config.yaml
model: "segmentation model"
dataset: "rendered scenes of coloured solids on a plain floor"
train_examples: 195000
image_size: 48
crop_scale_min: 0.8
horizontal_flip: false
translate: 0.12
color_jitter: 0.2
num_classes: 25
arch: "unet"
norm: "batchnorm"
activation: "silu"
pixel_unshuffle: 2
widths: [96, 192, 288]
blocks_per_level: 1
block: "plain"
attention: false
upsampling: "transposed_conv"
init: "trunc_normal_002"
optimizer: "soap"
beta2: 0.99
lr: 0.002
beta1: 0.95
shampoo_beta: 0.95
eps: 1e-08
precondition_frequency: 16
max_precond_dim: 1024
merge_dims: false
one_sided: false
adamw_lr_other_params: 0.00081
grad_clip: 1.0
ema_decay: 0.999
steps: 38200
batch_size: 64
epochs: 12.5
lr_schedule: "cosine"
final_lr_fraction: 0
warmup_steps: 1910
weight_decay: 0.07
adamw_weight_decay_other_params: 0
Rows from block 3 of a small segmentation model, named by matrix and row number. Each number is 128 + 24 x the weight over its row's rms, rounded and kept within 0 to 255. All counts start at 0. Numbers have three digits each.
After each channel's rows are labels from the 100 images, of 14976, where the channel reaches its highest value: "responds to" is what is common among them. Only what is clearly more common there than usual is listed. The data: rendered scenes of coloured solids on a plain floor. In brackets: how many of the 100.
# conv: 3x3 conv (model.mid.1.conv.weight, 288x288x3x3, each kernel summed), inputs 216-287

conv.96:091132069133118143118137137096138124180101133071122142146119111178115124108126139134089108123124124107135148122089154107106098081128085117114147125131135134098146124167139150081136088111154131131091120117077147128103
responds to: cylinder (48); twisted bar (44); largest object: cylinder (31)

conv.277:130163169147157119133132129125146119148162112132121164154138107146139140103165122135101145114111112118158073098124185138128127087098098167137157145158123145153131161139150109142114125162117150114150140152159140067103
responds to: egg (64); count: five (44); largest object: egg (40); sphere (35)

conv.239:094113156105108087139134125159114132129126111113128123093145115124115112106140109138138139140131110133162169069112122086141146105123089082155115143132153156143098131141160066133132081092074121127108147107093103134137
responds to: cog (38); tube (36); largest object: cog (29)

conv.208:132137155149112130197082107097122147109136137119132090126157161120140120102139123129153142132141136124116146060116116130126105128116116145117109110104131106132120119068126111118107139142135147120106131121132126104138
responds to: light from behind the scene (52); count: five (42); star block (36)

conv.20:141092125133148127127128119116121156145156091132140121103162091121122147132132126131083112143112118132116111166056136120138111129143086096102135126112134125115119112071119100173123114120091093116071129114123138123140
responds to: jack (61); black object (46); star block (32); largest object: jack (32)

conv.242:107115084141073136146150152132107123153113168146091127139141103168172147130198111102128126148129110159140121087153135097106128159152117090105087115162104129138125136126130130131142162144097151105134167141127101133147
responds to: light from the left (83); sphere (52); egg (38); largest object: sphere (36)

conv.280:159131095117128123105146161134140121121093174084156095095135141096187136122125100105149090169141100137136112139112141118107125171159139121137098112135108120125131082137151130138110123122123150107157112112137148133105
responds to: bowl (80); light from the left (61); largest object: bowl (57); octahedron (30)

conv.166:135140102114125165152099160125119149126101131121115153130081114104106110093111104128130103117119136151130141124132112090099134136105075136131083118125119126110108103117104127112139160198092104121103103098129114107129
responds to: light from the right (65); cylinder (29)

conv.94:139166091115090145125108151116155135125133121142102096139117135121130148092108134111111069123114130104140097117077171127142145110128110114123145139152126135157164109140120123099105104150114124087171133102159117120147
responds to: bowl (55); light from the right (51); octahedron (43); largest object: bowl (42)

conv.113:160143115103114079124120111119105086106149133153128107108118134122110130145114126179150160116118142127134088114112133143107161116168127153141109113097138120108132091135116120096161099133129161086132100102076134117146
responds to: spring (85); largest object: spring (57)

conv.205:094184115097073119141138109119131105164153142161063092121130169102113139134100123136125136151103120122102170139104121163117109117162121129123104153129115168135118113135182146095111097119115100138142112122141172143089
responds to: cube (31)

conv.149:115059144113110113084093123141092165091152106184148120145077121112129107110127089117140130099103133103102140150125145121131149164154159113104155132134144131142143136137102123112136142111136100124126152129124110108115
responds to: octahedron (45); largest object: octahedron (30); pyramid (28)

conv.153:149080159118101129104109159095114124096113157115116137120137150158120109103140150136160136141119142127143173099113125113112139139126108163127162094099105137117097132083158103080146087125127113136138127117129122103131
responds to: capsule (41); torus (33); largest object: torus (26)

conv.151:121120142103104111164155137096114113140151111156131165144075109111111102111117100148125176120143086130097134138111114125103131184148093092091114123121120163117138134112107101160153136108124102135127166124067108104128
responds to: jack (39)

conv.1:132107127109141110141131149090111202156117126120171113089127112108177124152115173135127092089132138151091110120127136134152108149144162156112128094129137079156096095081124138133095122128129141098121115115109083153138
responds to: dome (31)

conv.8:122164104108124136115109123163101113117107151134132124089148118124167159106120080098081097099085145092116110149059136090092207166106096110157133156147119152139143146167121118120093128104119119118126123156143108118135
responds to: tube (84); largest object: tube (68)

conv.102:121098147083102125147093110097108110074118089098119123128160148109153130118145129097132133120131134132087133118126099097134126122116136143097133091102109120119099092138144133186121120113089173106121143101143141143097
responds to: octahedron (34); torus (28); bowl (28)

conv.72:101160117117125076125109106130148084144147128137090124099134117212141134101120173111145125145128128113125157106108116076111152107118132137096160136104105149149124157145068126149145162152131146115140182127147122151159
responds to: egg (40); dome (39); largest object: dome (28); largest object: egg (26)

conv.50:093153132132117112106143171120086104153112132126096140085156122148150136097137140138096125099113132110149136121100072121098118180088126139128153109151104127116095114116102115118174151139149106135108136125126141083101
responds to: jack (100); largest object: jack (89)

conv.0:136117110110166132137138112097160158095122099087132160095127122144156140118151142088049087098117146110119107108118096125104182120114134099096154140080128092132131123082152134133105121160113119119108117132129085105159
responds to: white object (76); count: five (43); cog (35); its colour: white (35)

conv.79:164125106106128151119151149125124097153124142114089083107169175151169136104137105122099119137130112077138140124110130098109130130089149124137109074108123135147114134129130116104134114081105098078114135146140128088158
responds to: octahedron (36); bowl (30); largest object: octahedron (28)

conv.164:102148085119144100129149172116163126127129131100127158124108146125182171109150128096125139123097094113103128114145134104101083121164157133133107109135113119116170112088140140140120164098102125121069091115117130127145
responds to: light from the left (65); bowl (47); octahedron (30)

conv.225:118119118076093072139137155129149116134072085119080079111117104065103114083109119108107071088132099117145114133117121095087133144146076108119113130116128128130115151145150120124153106142120112145129127125144110119109
responds to: cube (52); largest object: cube (45)

conv.115:117148122107105096173103113123139148143090102103108160140113159134126101101146134140103111123132087157115167130089104128131155140124113125111098156100113119178107113108143152127101110107084104112134128116124184136129
responds to: torus (74); largest object: torus (47)

conv.66:101112105123096106154129152103121101142106104139108141146159144103079092115130150106082123120113135131106140137119106146109132121110097122097154111132101142127137129136147127073171115127120157159174167136125116116123
responds to: light from behind the scene (58); cylinder (48); largest object: cylinder (36); hexagonal prism (33)

conv.287:158123112116129114141109087095123117190142128108120117126151106092129141166107129156138112104118134133104109122128111142126148123121105129085122116122156119108114107149137138113149132139153148087103104103131082141127
responds to: white object (79); light from behind the camera (61); its colour: white (42)

conv.138:103171098104155140156156104145129113141136120119145169079140142106119105109127167133126079117174090098151143118108134126124133104112086121140123153136101145167144164133136132095140090125072133080110174149140149102142
responds to: disc (36); largest object: disc (27)

conv.165:136144104129133114126095181131116119143107166177117153140154115156109132100137091089131140153142133122073140155128164119107095138157113142120096093142145138147095154051143086114130118115137110083150108133120122108133
responds to: dome (40)

conv.249:118086135058166073116124094106136089144105119081101108100134135116155150117108142121142153161121124128116125120114128087124133099097170092104117109138119158058114123173077130105135115141137097107118105098135123110065
responds to: light from behind the camera (54); cube (39); largest object: cube (29); its colour: black (27)

conv.110:099052109119105153101124117108136168129120090121121154084146092174132133149117107140143089128119143158121134117068117187172085102114118101138118128123106103126114100130106087157112129064116186085132115146133123154137
responds to: wedge (54)

conv.175:104125153119147130125114114088134144112147109134152127151126110099148121126136077103099097133093141085135118131051140124112121144125067116136105091151109115102141076132146124142132137140131084103094084097109119139085
responds to: spring (36); tube (31)

conv.179:087075104128139162131103157116106192133123126116115129171146099105136114111116136128117134150110117148113111126146160108093125166161144141092113120128116123088089151051128135144112171154125117114089118116097104113104
responds to: light from the left (78); count: five (43); cylinder (36)

conv.237:117122143107112151140102127135129137106129121162140132166103114083107145096141109109126129112131133157115100173096104098125113129163149111121130118174108137130122084161107073104108106154140098163105125096088131088089
responds to: spring (56); tube (51); largest object: tube (46); largest object: spring (43)

conv.255:084156111153136128076123125166136113106096103144094128146113116096094132096112130140109090126101125076160135129090106105090138142126124108131157122110130096096123094132122135134120141101137154138125132143143128084115
responds to: cog (53); largest object: cog (46); jack (44); largest object: jack (34)

conv.284:139147126184076100068143105092138129192111146109070169170106102135123121118088106112157138156130102119130134150108146145126157123138139142126151181115150130134136117142090127122127111111135123126131115114135169156113
responds to: count: five (42); capsule (36); cube (35)

conv.60:115121140106170139107094117126126133133137110176157117143179191111100102095107114132138133108103096112128140097088118130127099140118141145170163157164106151107142111123113146105138105120059118157094157131129136118130
responds to: spring (37); cube (32); cube frame (29)

conv.82:161145100127151157097128157100131107109123181170146099132129162107102154114138102105084121135144145124128135098138107090097113086126123123166161128119142155147140141134123149074124147160119125175091101106106120117142
responds to: count: five (41); spring (40); largest object: spring (27)

conv.58:126144108101124160124154085118120127103117140147139084074134152174110142138145127121123122108156114113117131137141115162091136109128132150113110138156155117106113144109141169122083056144111122134157155153132131080119
responds to: dome (41); bowl (36); largest object: dome (26)

conv.187:118143104120097157133157133111111109114151130124112156135135139156124125108180116136159148133121101147132116110094121099107144177118103119140127096170159143139138161160130108099131092110098149127110154100147145105145
responds to: sphere (48)

conv.16:093112125147158139120102119131133148180135095129152158138097147102127098079157118134090090132153139118095092088107123068093160105108134087132161122151093140153126165138111143098154105143125089147102143129088069118111
responds to: disc (33)

conv.67:113117114090093137102154155149113106110150138131126166090135115110111115123130131090120137128093128107114083155094170143118127128172109096167125128146110135128108136118145148125088085105101142086175124170129160086117
responds to: tube (58); spring (48); largest object: tube (48); largest object: spring (32)

conv.69:098115150095101138138101131148147115153087114157146146107124123166122091102088108105095139140131116122119129153126103092131153135141135103124126165163154108119119158132189113170140137092125142153129117124104100126091
responds to: cog (99); largest object: cog (84)

conv.222:127112133112125145140131103094188125128118153140138112151145140136141119114161135107090137122150152128145091082126088090103117128125107105118137124117100132141083171121118129115100115104119127138133110119106142142176
responds to: pink object (46)

conv.44:121126103133121105123088153130107125142144114189129142161137147107087177113087115113187121105087134123102085145098096149106141145153112091135140142136130118150112105198099147129105136151152114135114155152126137114074
responds to: spring (100); largest object: spring (86)

conv.244:120112117104121126101151113168157099117111105079158130091084090096151098127110106131145125137138085118130114145111104144087132143132109130071129130157092136146100143104145094143105123134112075133149103116178135110148
responds to: tube (50); largest object: tube (38); bowl (37)

conv.276:114104127102138082131125145149149098116130116142100140107128136095110112118158109094148097132100116123171167079091145117124208155118095151126116134107102139156116115152130105096149157105115105139105119122130139112119
responds to: cog (60); largest object: cog (48)

conv.124:133133148110171131113116111191154136088179139102139127104139144081123136156112159137103119130150129136105104109104122126111165138140123111134118111151101131185068115125139146107107135160114167113135186165162126085159
responds to: tube (42); largest object: tube (36); cube frame (32); spring (32)

conv.160:150110128106072136162124132161127097155136115124127119116131100138170162125128120105159153156108121091143139101135118107135118095161152124107131123092105105066123106132120124147169093156129129081122097077145118109105
responds to: light from the right (53); bowl (52); largest object: bowl (34)

conv.25:145138140110134118088112145100110122169133110125116118098138115108142143107112082118121124106159134136099107101101061122104141115123109106107097136138132114140130134118115148127129128098136069105138126105065149105112
responds to: dome (32)

conv.131:117164118120137134102129083135111098133125120129091113107115128132119150098129108122133129138107094136138137148090126096114078186120109141136117090148145144098158173129124120075194104098128126133104118145184122128118
responds to: wedge (54); cone (39); largest object: wedge (32)

conv.230:166119120121066143144189110097142118132123117122119182098149153155130109107152147120115127096128125112124117127120124118134145144141107148125133141120119127156122149158144113124121106133115109137102173130176149112139
responds to: torus (50); largest object: torus (36); bowl (30)

conv.150:159140169125097149172169098070085101097120141166166143126096122099129089152159123143160122106143134144144104170105173104100153174148135125147105144139119123113167144137149096127099081080104067100133171151068138118143
responds to: sphere (40); dome (39); bowl (35); largest object: dome (32)

conv.167:101129133100123110122114161118113109122113119118148143174100079122125146079133133121104114120102136087123136121135144100075117143100085096077137136121122100108141068135096135138116144129114075120093085171119123091093
responds to: jack (92); largest object: jack (70)

conv.101:122155158125110099133138144118101113140102121157109120135117109116106160134118151147108132126156150121146154120150119121153091092118099159119109124107113112141124142235085125100139160116132121110126134130097112106144
responds to: jack (67); largest object: jack (50)

conv.236:126156160121158050101129137086154138121079103105076138149131113129133113107099139124173156096083138115121124104114109128156142122134160123087129144137123108120126155091105131143133165180143160123116126118148174115101
responds to: disc (40); largest object: disc (27)

conv.191:157143110148122135086128126093137117132146129150132104183093139116126170144112138123108107141083149142091122091097128106091107153125095107109123154149168101116086103154080144130126136152159144121119110120123104117145
responds to: torus (33)

conv.57:146107127107115100178115137141118129128115129175101089147096114147112150090139139105133125099122135139132160118109090109109140109107129093092122121117124118151117132156112127097134093124084102122111143115175164114133
responds to: dome (32)

conv.154:094125126145129150112129168123128149118129067094160115112129144097107155117121104081078094105158160116136128133128129126117111094127103125149128145074110105138110154132112121150126101108153101137128135092093113143165
responds to: light from the right (81); sphere (40); egg (30); largest object: sphere (25)

conv.117:179090143115080095106111140118134096117119080131117146121053074078123128100110088162132124100146141122123130157105130117100154150157161060096129105155134104105114104115131150122125121124094103134154146121088128125105
responds to: dome (30)

conv.24:170115146066135120125081145178098076130131124141139100117091109097134137130099099120123151125094103126127135152114140150143163134124131091160121137157102150095136086108143132121157095131106128133173118081124125110088
responds to: bowl (35)

conv.188:105178112140126087092124100092124128110144128099125129090138092126150118136139091109172090154165094140121123137136111121107133088103088113114144138112157156113072115124113107160132148159131138128111105129117115138163
responds to: octahedron (42); wedge (40); pyramid (29)

conv.22:134107137154147153130105129094124126097115119119107153118131079102108128109083128133131113084140130143127121144103106159097146132146112108154139100150111118100130139208156136086095068131114134124125133184112115131124
responds to: twisted bar (52); largest object: twisted bar (34)

conv.31:118170140111129106109108107127125136159116115125131070126133140129127127093124107087105122096095085122097097092106147103144152107120136119108145093127182126106104144147188128142127113105117138124137140057172144077122
responds to: count: five (45); cube (37)

conv.168:157121109125098121124151132086166125074116098120100137093114069126125147098143137120145133094110144102111151124121156097118129145125123116139120124134083138144122111130063090149131131147150125133147113104082091117113
responds to: cube (80); largest object: cube (63)

conv.7:111107090127130097121126172140112111119154113129110107119106108127147160068159126117133092093156100126110137143091101136103166175120120134112089116116118147099106127157137084131157104137102105175095161133168137090108
responds to: cog (74); largest object: cog (63)

conv.281:115156127135124120073137180130128115162136116160114153136131117132109140089159123091124113110148117122134141084093107126097142151139142099114113132130133139165104147112150125089127136098118140148127157097139102133156
responds to: its colour: white (25)

conv.199:114142125105114099100109132117106104165078114096096094129128134164144165069152107135147081108119102127101156103082136123097137103123136101155135131155089165113120151160102113076128114133095097087097172099149168154117
responds to: cog (36); dodecahedron (36); largest object: cog (30); largest object: dodecahedron (30)

conv.181:108132108137135133126131154143136109143130101159116094135173148118145124089132148096105123102086137119130099129118126079107134121113150080150119095099072106129133145174089152137130110136123151122152155152135139125143
responds to: light from the right (59)

conv.219:158177125119128177132154135089128119098134090114110119104138111118147144122149156120119140150131122124112107081106114108118092092113081131141091174097112154109113104134132172152103154102104086128105186120154108103134
responds to: bowl (67); largest object: bowl (57)

conv.91:133134131134118176108158119123093150107123133146114117138116092151144102125148150147183148168113123124140161097120123126132116102151126127117117099089164118156124136147122104166116169107112131146085130130140146137165
responds to: bowl (60); largest object: bowl (46)

conv.157:138170158141137115099172068099121093147111108095097127132137145128101117111118140155176113076116130101140085127127163190126159142103132152155131140131116090133118175138157144161109133096134132131133146144102154128121
responds to: bowl (57); light from behind the camera (54); largest object: bowl (27)

conv.95:133104108150100135117105138150124107167088105079126121151144134116134102072120146119146103088126132121153115144146151166098139157160111147075125134109114146088161121139166144105106120135146120131121138094162147137085
responds to: chain link (49); torus (45); largest object: torus (35)

conv.262:082173136149133140104102153115140131167110120098165135083122118146156099108105145118123133157139156123113125074111099101122122106139116079110118130146156096133172132153113141113087151102164119156134086101082115126140
responds to: light from behind the scene (68); octahedron (51); largest object: octahedron (28)

conv.285:174149161127165141100112103130114114127134119121133101143122158121123132148085133134148147134131133106137149089128097107119118090108080178111116177107121088129104102102130134122130153121107126139146103130149117109130
responds to: light from the right (57); dome (48); count: five (43); largest object: dome (26)

conv.54:087067098119045078101095104122134136144138138169105173083138069133142106146136110124123166079118170117110081083115133120137124128082147076106115109126126138146154157120127133133130114148142127110109164129127152108139
responds to: egg (53); largest object: egg (39)

conv.152:105126106148143125137108083075096151193111118129122134114129137144159116119110092111080130155100131145142140126097120198135110136089110141108138164129132105153135099146108134168140146113117112130115084102100096159144
responds to: bumpy ball (30)

conv.70:137147107177151123093153089125168132163170100104106144112126126158108150132090080106131153088134127102123136136133102130156125148110097135119154143123112134131128182105125128147093168112122169142122140108158155110113
responds to: light from behind the camera (84)

conv.227:109162121142120147145046109133143112111145131145110158131173138137112149107123140124103153122132104106162127123079137155131089108101092166089168133117099166130121136102134143196099157120110130142130118149138122122127
responds to: cone (32); disc (29)

conv.99:122150139080130114128132112112115119130105126115158127136134118119121112112111124100125132110128101129160163109090120105107125078109178175114168108160157122099122160122130106137081091144105115119164130112117130120101
responds to: bumpy ball (40); largest object: bumpy ball (27)

conv.209:121121104115118126127160127169157106103112133143126147140152096135145076101143151122102095102121119104132105120127120106133150091114157108102137104115127114130139104155137137143138115166142104113144161155121114087119
responds to: spring (69); largest object: spring (56); tube (30)

conv.241:145079131070156084121126094089122125146131151138150135133155074138131130126124103108122158125108089153136118169151127142132093190138122166138140121153113113139156125120120085129127141126138145130113117143116097145123
responds to: light from behind the camera (52); egg (31); torus (30)

conv.192:110142131081151098145105117123120141151105120160115131132133089141115111168153092137131171122124115102139098097130116137149124117129136124092114120079103117129096094138100101166170161100123100119095116129075089121094
responds to: grey object (55); count: five (46); white object (45); blotchy object (43)

conv.52:119128123136124129163111112155113143146079086187126138127131103126126103117134136091119089049090128134087088138091156113102103139146143110099110138121113116133134108086121090129096126129111127113121109107139117125156
responds to: spring (56); count: five (46); largest object: spring (38)

conv.162:123130090129162089152195134129118080128125104150119067117142158115147122129150071142123123128129132151130142133129143150095132141129141177108122122185158151121158123160110138156124121058136104121121146132160156164107
responds to: capsule (86); largest object: capsule (31)

conv.6:175131110125134151129106131128119146119133059109125110138137170081126152122093126119134101141148142147117132118128135126127154092070065123146076145092122140120098150090123155133113168147112120116143111151148117136134
responds to: light from the right (96); count: five (41)

conv.245:102093110132141119072141107104125125120106091119117126128136160116082127138135154164154109138142132103137168096109128122082120081137130116138116130091098139155152157092142143132145107136125143124137124128099169125142
responds to: light from behind the camera (63); count: five (45); twisted bar (28)

conv.270:125143107149128108113118151095124077143135127166106121101167140163119124114144099094137134146122110113132134102090153110136102110110156127095141132142172149118131136139144124122100093097160167111103122153112117121067
responds to: cone (53); largest object: cone (30)

conv.275:127123157098107087138168132107122103160121139094105167104120070151148100133161091117135129150141099112164126140120106155104155129185164135101117172128099141101142125123141100103119123088065102127146130120142098114142
responds to: light from the left (73); disc (71); largest object: disc (56)

conv.35:090123120121151133085106118138105142159115106133099153141112094132119081127152121128139188118118112164164134111120109162153132106097114127126126137138113118105129115170140135118113121133131072121129120106163144116098
responds to: egg (47); chain link (37); torus (31); largest object: egg (31)

conv.28:114126158127111120133180076147095098120148085135137133090089133102153154136126087158130118142135114127160128137088126103156125140104147132117151139141127130126155116151113120156137082129135089124131148161087109153097
responds to: light from behind the camera (92); count: five (44)

conv.182:118126103157121123111124183162125143162145099135137190119122109147086158122150153073091156112138125121160126123156134164146117132087135113103081119094106137142121160115129133154110135122114144122149107104137100125108
responds to: disc (63); largest object: disc (53)

conv.140:090202094139184126138145108127159129153168139154118116108170157138141117098099120156105098086142151139098090094142162146146146135139138114104111112127149106119134140093131122160150124112108092132103170152126119135134
responds to: wedge (50); pyramid (28)

conv.48:116123155096114104133090100148190095187130132153122165146100098133093123114143129129189139152104136154107050108095144130115112154110112076098122149162110162129117119153133153101115112146101112120121135125171145122140
responds to: cube frame (45); chain link (40); spring (34); largest object: cube frame (25)

conv.240:121119113125131158148120139122164102108120105131126111160123131120096192082134126135125063116112095146122192100102120096123133126112124109128157130151122168088120107176114092114149087140086097121104151115169108104120
responds to: white object (45); wedge (37); its colour: grey (29)

conv.231:126060113140119103150122125134122108149130091113111119077116172136125123151139101174136169109159132146125123135164148166077094102098163157144116130142107155128135122124134110142117113132100103128107128176132131119149
responds to: capsule (43); disc (40); largest object: disc (32)

conv.34:139121093125103134172114083084113142094132151076105104107146179078152102119155110128142092106100148182108155114109125097101134148129125136127127151115125124134120101120096127132098157141127109145116134105128160112099
responds to: torus (74); largest object: torus (51)

conv.43:109124116196063123147129115182141101128130113088143091084160148140149157094135089101097110092141176135126125117108156080142148091093120124106182124134117166118109152115136130133118136121111144124123172165118141103127
responds to: tube (75); largest object: tube (61); cylinder (31)

conv.232:110124111133174153124087173137135164099141081124124106147125146137113149054140103102101074108076134121131153113104130123137141094164102122110169133129138124128145153121128107095111123159110160139130151142122115099116
responds to: white object (58); grey object (53); its colour: white (40); wedge (32)

conv.155:066129166124136158092121092115105154126118116100138158099125125112125089149119135117125120116098143129122095086111103115162118133152145111115128113141124107128142114131142134122133143115127133113118120101130126134128
responds to: octahedron (48); black object (45); bowl (28)

conv.45:127152145070105065179128169095078107133160111149126158096130157135107111107091157142146116121129131181105128119102143142106108141131138126105120150128138118136151060135094118138120123108110098112097122100105180118116
responds to: torus (35); disc (29); largest object: torus (26)

conv.56:126042108095123125116141101118118128130048107138144095132136082125107095122127121129093094098142096148157109113120105127156138143133075113100100097113145123120125126159149108151135120109135145131115112147099122151129
responds to: wedge (82); largest object: wedge (35)

conv.234:115140098107097080123114140112082148132144113115105154150153120163151148104134137079105116124137129123085132124149159092119102132118117130142157091119091135134116155108136121121136156108140138138139096154202122115141
responds to: tube (39); disc (35); cylinder (32)

conv.40:138159145163087093185121129117152107154106141085114144116152164107176122130121182126122127105099098133100109094124124123136139160120165090125112142133114121149134129115127136129132139158104159110124127087144114094117
responds to: torus (72); largest object: torus (37)

conv.38:150099120087094115064104138128102132170125095136127141136138113141090143108068108078127158109088098100093153089130135104136141167143132112107145126121112098124073097111133124140181126127088119119150111134146152128084
responds to: cylinder (61); largest object: cylinder (38)

conv.169:147101154099096085138136150121084117075103094144135097117108122119129075100147144102111131125154086131100141118118111097129142156145076142103116114106154101110079137078112123143156122144129168126143160144159107093120
responds to: capsule (59); largest object: capsule (26)

conv.220:138140119113129107136137180071137110112103095137150113149104124139107141132143098120086095147187147119118128134138135119122086056127093102144112120068134135095098125127100126157146158156159105111126111100099121130126
responds to: light from the right (98); octahedron (32); bumpy ball (29)